From a checkpoint of a small masked image model: 36250 training examples.
Rows from block 6 of the encoder of a small masked image model, named by matrix and row number. Rows with one number belong to one neuron. Each number is 128 + 24 x the weight over its row's rms, rounded and kept within 0 to 255. All counts start at 0.
After each neuron's rows are labels from the 100 images, of 14976, where the neuron reaches its highest value: "top examples" is what is common among them. Only what is clearly more common there than usual is listed. The data: dead-leaves pictures: piles of overlapping shapes.
# fc1: MLP up (encoder.blocks.6.mlp.fc1.weight, 640x320), inputs 46-91
# fc2: MLP down (encoder.blocks.6.mlp.fc2.weight, 320x640, transposed), outputs 46-91

fc1.151 [116 131 133 155 136 155 118 160  93 137  88 152 158 132 103  70  96 106 139 141 141 138 141 164 112 145 132 105  97 165 141  94 121 107 137  84 188 122 185 100 121 124 129 126 104 111]
fc2.151 [130 137 113 156 121 142 100  93 157 149 149 110 111   0 148 142 148 141 110 119  97 125 124 146 163 120 111 120 115 103 124 157 132 142 119 159 124 135 112 132 124 157 148 141 173 155]
top examples: pastel

fc1.427 [122 135 150 113  87 127 125 107 124 158  91 130 163 135 110 109 140 113 108 140 122 108 110 111 171 138 114 152 134 140 110 101 140 183 114  71 136 146 153 161 102 145 125 127 101 123]
fc2.427 [112 124 113 152 127 117 113 100 140 123 132 132 124   0 131 134 109 145 143 131 120 165 138 116 137 127 147 121 105  99 119 144 125 124 127 178 148  97 132  95 131  97 150 127 142 137]
top examples: textured; large pieces; earthy

fc1.348 [129 160  96 138 128 139 143 133 131 154 135 125 151 134 114 149 159 109 143 134 153 151 103 149 127 141 125 118 149 152 109 127 149 157  92 112 144 149 149 103 154 131 131 151  96 116]
fc2.348 [137  97 173 163 139 125 101  84 117 129 149 118 136   0 132 124 103 153 121 152 103 144 123 125 121 137 112 143 106 106 122 130 108 144 125 164 131  98 134 130  99 122 138 110 146 157]
top examples: earthy

fc1.411 [107 131 133 121  94 109 132  96 119 116 114 114 116 136 135 137 174 114 114 133 154  99 118 102 126 135 126 187 123 126 114  96 129 167  94 119 127 126 127 143 117 134 175 119  64 112]
fc2.411 [123 128 127 122 125 116 111 123 119 140 130 135 135   0 133 116 120 148 150 114 112 132 142 138 123 131 124 114 123 139 128 131 131 140 128 119 152 126 133 139 130 121 122 148 139 132]
top examples: pastel; dark

fc1.493 [ 77 152 139 136  82 130 142 120 105 107 112 144 158 137 112 149 159 109 102 122 169 109 124 134 105 144 145 175 137 157 153 101 104 129 131 120 156 134 157 134 121 116 158 113  48  88]
fc2.493 [154 119 124 139 126 122 124 111 130 146 144 123 126   0 127 119 117 134 119  97 106 131 124 140 135 137 134 112 128 123 114 132 138 135 123 152 136 131 141 141 124 130 134 107 205 161]
top examples: large pieces; pastel

fc1.112 [113 125 144 116 124 135 134 126 146 144 101 109 149 144 128 128 169 131 122 173 113 127 122 132 159 118 134 175 124 139 112 115 135 163 109 125 153 106 135 129 111 108 146 132 105 122]
fc2.112 [139 126 103 138 127 109  88 104 113 114 153 166 139   0 131 126  75 119 140 102 139 135 153 112 138 142 131 116 133 128 129 114 136 112 147 118 131 116 141 156 122 120 130 140 158 123]
top examples: warm

fc1.179 [112 133 138 134 164 135 127 116 130 113 105 104 145 145 101 144  86 132 123 133 117 131 137 161 108 190 136 104  97 144  94 144 198 137  77 112 162 117 141  63 119 120 115 134 129 148]
fc2.179 [116 128 124 128 168 123 123 124 129 155 134 152 116  75 154 136 177 136 125 117 134 142 132 127 205 132 147 145 116  92 133 138 112 124 113 106 113  74 130 198 136 127  93 149 135 133]
top examples: shaded; pastel

fc1.618 [161 134  93 119 116 153  82 107 139 170 132  97 122 116 122 100  91 113 119 132 116 131 145 130 135 118 121 140 144 134 164 142 108  71 115 126 143 125 170 118  93 137 112 185 129 136]
fc2.618 [102 157 154 163 145 106 176 147  90 124 128 133 124 199 122 147 179 129 113 159 153 134 108 130 135 140 104 148 120 140 156 165 159 154 117 122 114 164 113 148 158 141 150 164  98 112]
top examples: shaded; pastel

fc1.351 [106 103 163 134  93 137  81 142 109 127 104 133 167 110 146 139 126 168  97  87 158 109 129 159 103  99 112  92 106 106 132 116 124 122 173 129 118 115 118 126 120 137  96 100 126 146]
fc2.351 [131 132 113 170 127 149 160 149 121  66 153 133 105 141 106 111  80 132 148 135  73 134 110 110 111 130 136 111 157 139 138 139 132 100  90 122 108 163 143  57 107 132 145 124 187 121]
top examples: vivid

fc1.510 [ 81 145 111 156 122 162 135 157 110 156 128 147 175 126 133 133 135 124 118 137 141 125 142 152  82 134 118 104 132 112 150  83 115  86 108 114 161 184 158 133 152 107 142 128  74  97]
fc2.510 [169  97 152 153 112 126 125 110 123 113 150 107  96  12 103 118  97 157 121 121 113 139  99 129 110 125 113 144 119 125 116 144  96 155 115 178 114 124 147 105 102 140 109  96 205 184]
top examples: pastel

fc1.438 [137 123 110 106 150 145 140 133 143 129 119 120 131 132  97  95  64 135 126 125 118 122 134 139 122 112 109 111 129 147 145 143 138 118 182  97 101 108 115 143 148 145  67 134 158 176]
fc2.438 [143 144 133 141 122 149 141 135 143 121 135 124 124 255 131 149 135 114 106 136 143 135 116 118 134 127 139 152 130 117 117 137 129 123 141 145 112 125 138 110 125 125 148 103 103 111]
top examples: vivid; small pieces

fc1.444 [117 165 141 146  93 112 134 175  55  96 100 135 160 140 119 141 150 125 128 110 126 141 145 147 119 174 108 125  99 132 108  92 119 129 102 131 152 112 138 115 156  69 126 118 107  98]
fc2.444 [145 110 134 162 130 138 139  91 159 133 164 124 125   0 140 110  96 139 110 129 125 102  94 151 121 139 144 122 134 131 146 132 118 119 123 143 126 126 138 156 100 146 146  88 194 158]
top examples: earthy

fc1.345 [113 154 113 160  90 127 120 154 126 116 122 161 143 127 106 144  87 132 164 139 138 127 139 134 136 170 107 119 134 118 171 143 134 124 137 146 142 165 126 135 124 101 129 163  92  93]
fc2.345 [149 118 175 147 132 144 166 120 121 132 129 107  92 109 103 120 147 146 101 135 139 107  96 173 132 117 114 103 108 111 131 126 109 135  90 161 126 124 155 118 117 133 126 103 185 139]
top examples: shaded; pastel; earthy

fc1.140 [160 123  96  95 128 171 121 116 104 126 119 116 142 120 159 109 112 135 153 129  98 134 114  88 129 109 140 105 117 119 157 121 120 132 145 114 114 164 100 114 142 161  95 109 160 127]
fc2.140 [127 145 138 127 114 126 122 140 156 127 103 113 109 255 135 131 146 125 120 143 164 126 147 123 101 137 133 148 138 128 130 121 138 139 127 120 130  98 135 125 111 128 147 151  50 101]
top examples: vivid

fc1.95 [ 90 127 128 118  79 112 135 120  95 134 134 131 131 135 134 136 176 130 100 132 167  97 127 104 134 142 125 193 134 130 118  89 134 164 102 124 144 153 127 179 104 131 153 121  58  96]
fc2.95 [134 125 138 127 117 120 119 119 136 127 130 134 135   0 121 115  97 142 149 121 102 136 123 142 112 132 131 121 116 142 111 141 123 129 120 140 137 120 145 117 136 129 125 130 165 142]
top examples: large pieces; pastel

fc1.588 [100 125 168 153  84 123 130 110 177 121 141 140 143 149 124 157 187 117 101  89 137 133 115 156 123 144  97 172 134 114 123 129 139 161 108 148 142 113 130 133  81 114 168 128  79 125]
fc2.588 [139 113 129 126 128 127 118 132 101 117 145 151 150   0 126 119  80 127 141 129 113 145 120 114 124 141 152 120 127 133 110 112 136 124 124 133 132 133 143 134 134 130  96 133 190 125]
top examples: warm

fc1.197 [139 139 110 110 128 128 201 141 118 155 170 105 122 114 166 155 115 173  95 104 159 110 120 123 123 146 123 173 140  98 105 156 112 107 131 140 107 123 125 114 157 117 124 140 175 137]
fc2.197 [130 117 121 129 148  93 113 163 124 137 115 125 124 203 126 132 149 100 131 125 130 103 160 119 129 127 126 123 164 142 123  95 145 137 125 104 139 140 104 159 150 171 118 162 117 134]
top examples: pastel

fc1.279 [102 164 165 131 138 128 103 129  99 118 102 149 173 135 109 115 133 110 117 150 175 148 115 155 138 135 179  98 138 164 112  91 123 143 152 120 185 125 140 140 113 123 154 110  66 103]
fc2.279 [128 114 105 134 135 147 122 109 135 115 148 136 120   0 125 113 100 132 137 109  98 135 130 127 148 142 109 128 112 119 118 134 138 137 126 150 134 127 142 108  95 137 127 119 191 154]
top examples: earthy

fc1.312 [112 103 137 158 113 162 127 140  78  99 114 153 148 127 141 111 105 151 101 108 155 149 183 148  83 167 126 102 119 114 167 114 136 104  98 126 164 144 176 105 172 100 122  90 114 170]
fc2.312 [161 160 117 127 117 130 120 123 159 166 155  85  84 106 108 116 131 106 115 120 112  95  88 136 152 111 106 140 134 110 124 161 136 135 129 142 119 132 130 102  96 175 109 134 208 111]
top examples: shaded; pastel

fc1.215 [139 132 142 117 108 112 137  59 145 127 130 140 133 154 130 146 166  94 125 164 139 111 117 114 155 131 115 174 111 133 101 134 131 181  83  94 133 100 110 154 103 132 146 113 110 129]
fc2.215 [115 134 126 120 137 116 111 128 130 147 126 141 145   0 122 122 110 139 150 119 127 155 156 126 142 120 142 112 121 141 105 137 146 141 153 143 151 112 126 142 123 104 116 149 126 108]
top examples: textured; large pieces

fc1.484 [127 180 145 116 150 105 148 139  76 111 126 113 151 132 144 160 123 106 135 159 194 123 141 131 150 157 132  82 103 118  83 138 118 144 125 130 174 125 122 111 160 101 131 147 146  46]
fc2.484 [138 103 131 150 137 132 118 110 145 125 128  87 110  30 165 126 139 169 120 117  80 114 109 126 139 115 145 150 141 151 134 121 125 137 115 132 133  98 130 130  96 151 158 136 167 203]
top examples: earthy

fc1.386 [131 131 145 132 103 102 128  84 139 112 132 112 129 127 140 158 165 115 110 128 168 108 107 127 140 134 114 180 119 129 112 102 120 170  82 135 141 123 121 133 103 137 182 117  81  88]
fc2.386 [112 118 126 133 120 115 114 132 107 151 115 127 128   0 130 112 125 152 146 112 114 130 142 140 118 118 124 116 122 137 122 131 141 132 130 118 141 119 127 140 130 123 122 148 146 136]
top examples: pastel; large pieces

fc1.102 [146  94 127 109 114  86 157 153 159 140 111 103 149 125 107  84 170 107 125 129 108 110 108 120 139 129  98 206 145 105  87 156  83 130 144 112 117 112 139 161 150 115 124 132 156 115]
fc2.102 [123 133  91  94 118 105 118 152 111 154 148 168 131 109 172 151 131  86 113 122 148 116 159 129 153 156 155  83 142 143 164 106 178 141 129 109 129 109 108 148 160 138 132  98 151 136]
top examples: shaded; grey

fc1.283 [134 133 111 153 156 138  74  82  96 104 145 160 119 136 160 152  42 169 107 124 151 107 176 160 102 114 145  97 136 140 152 168 156  70 150 132 135 140 184 118 115 137 143 112 148 143]
fc2.283 [132 175 129 132 104 163 172 143 108 136 111 108  94 255  92 126 167 128 117 110 121 129 106 101 129 113 120 156 130 120 135 112 102 154 126 143 100 159 110 117 124 121 121 144  98 130]
top examples: pastel

fc1.397 [130 117 138 103 135 110 207 181 144 124 121  92 122 129 105 118 190 109 123 103 120 110  99 134 114 141 137 157 132 139 115 138 114 127 162 122 111 120 113 128 177 116 112 105 164 130]
fc2.397 [132 108  98 125 123 110 102 121 120 139 118 137 136 172 187 135 142  93 119 126 147 127 183 117 132 149 124 133 138 129 127  95 150  99 126 110 154 124 118 162 147 129 121 108 127 160]
top examples: shaded; pastel

fc1.547 [138 114 142 130 158 103  92 113 120 114 120 127 130 168 123  97 144  93 152 177 120 134 113 121 132 138 132 117 116 126 122 167 139 154  56 138 182 117 116  96  99 125 139 152 133 128]
fc2.547 [132 159 114 116 115 107 112 122 118 172 144 155 132  49 149 167 159 108 109 131 162 142 166 152 132 139 129 112 136 109 129 126 164 118 142  99 108  81 149 204 152 122  86 131  99  73]
top examples: shaded; pastel

fc1.457 [132 145 112 116 122 120 130  97 145 133 124 144 134 149 115 152 176  86 129 150 148 106 103 117 140 141  82 172 120 147  89 125 131 168  67 106 144  95 131 100 115 127 142 129 113 104]
fc2.457 [123 117 140 126 126 117 122 124 115 144 134 143 141   0 131 119  91 156 154 131 123 155 156 129 135 112 134 104 110 123 120 142 134 121 133 127 133 104 122 169 126 112 127 140 148 130]
top examples: textured; pastel

fc1.473 [199 108 128 138 135 175 134 106 146 111 145 134  90 137 154 144  96 125 156 118  90 128 130 113 138 123 172  77 119 167 154 149 144 127 126 138 110  82 132 127 156 160 105 127 170 160]
fc2.473 [129 156 137 118 142 126 147 139 122 120 125 112 121 255 143 132 163 131 123 142 158 118 137 123 129 128 120 167 130 119 151 125 138 109 146 107 109 133 116 134 123 137 127 142  58  86]
top examples: vivid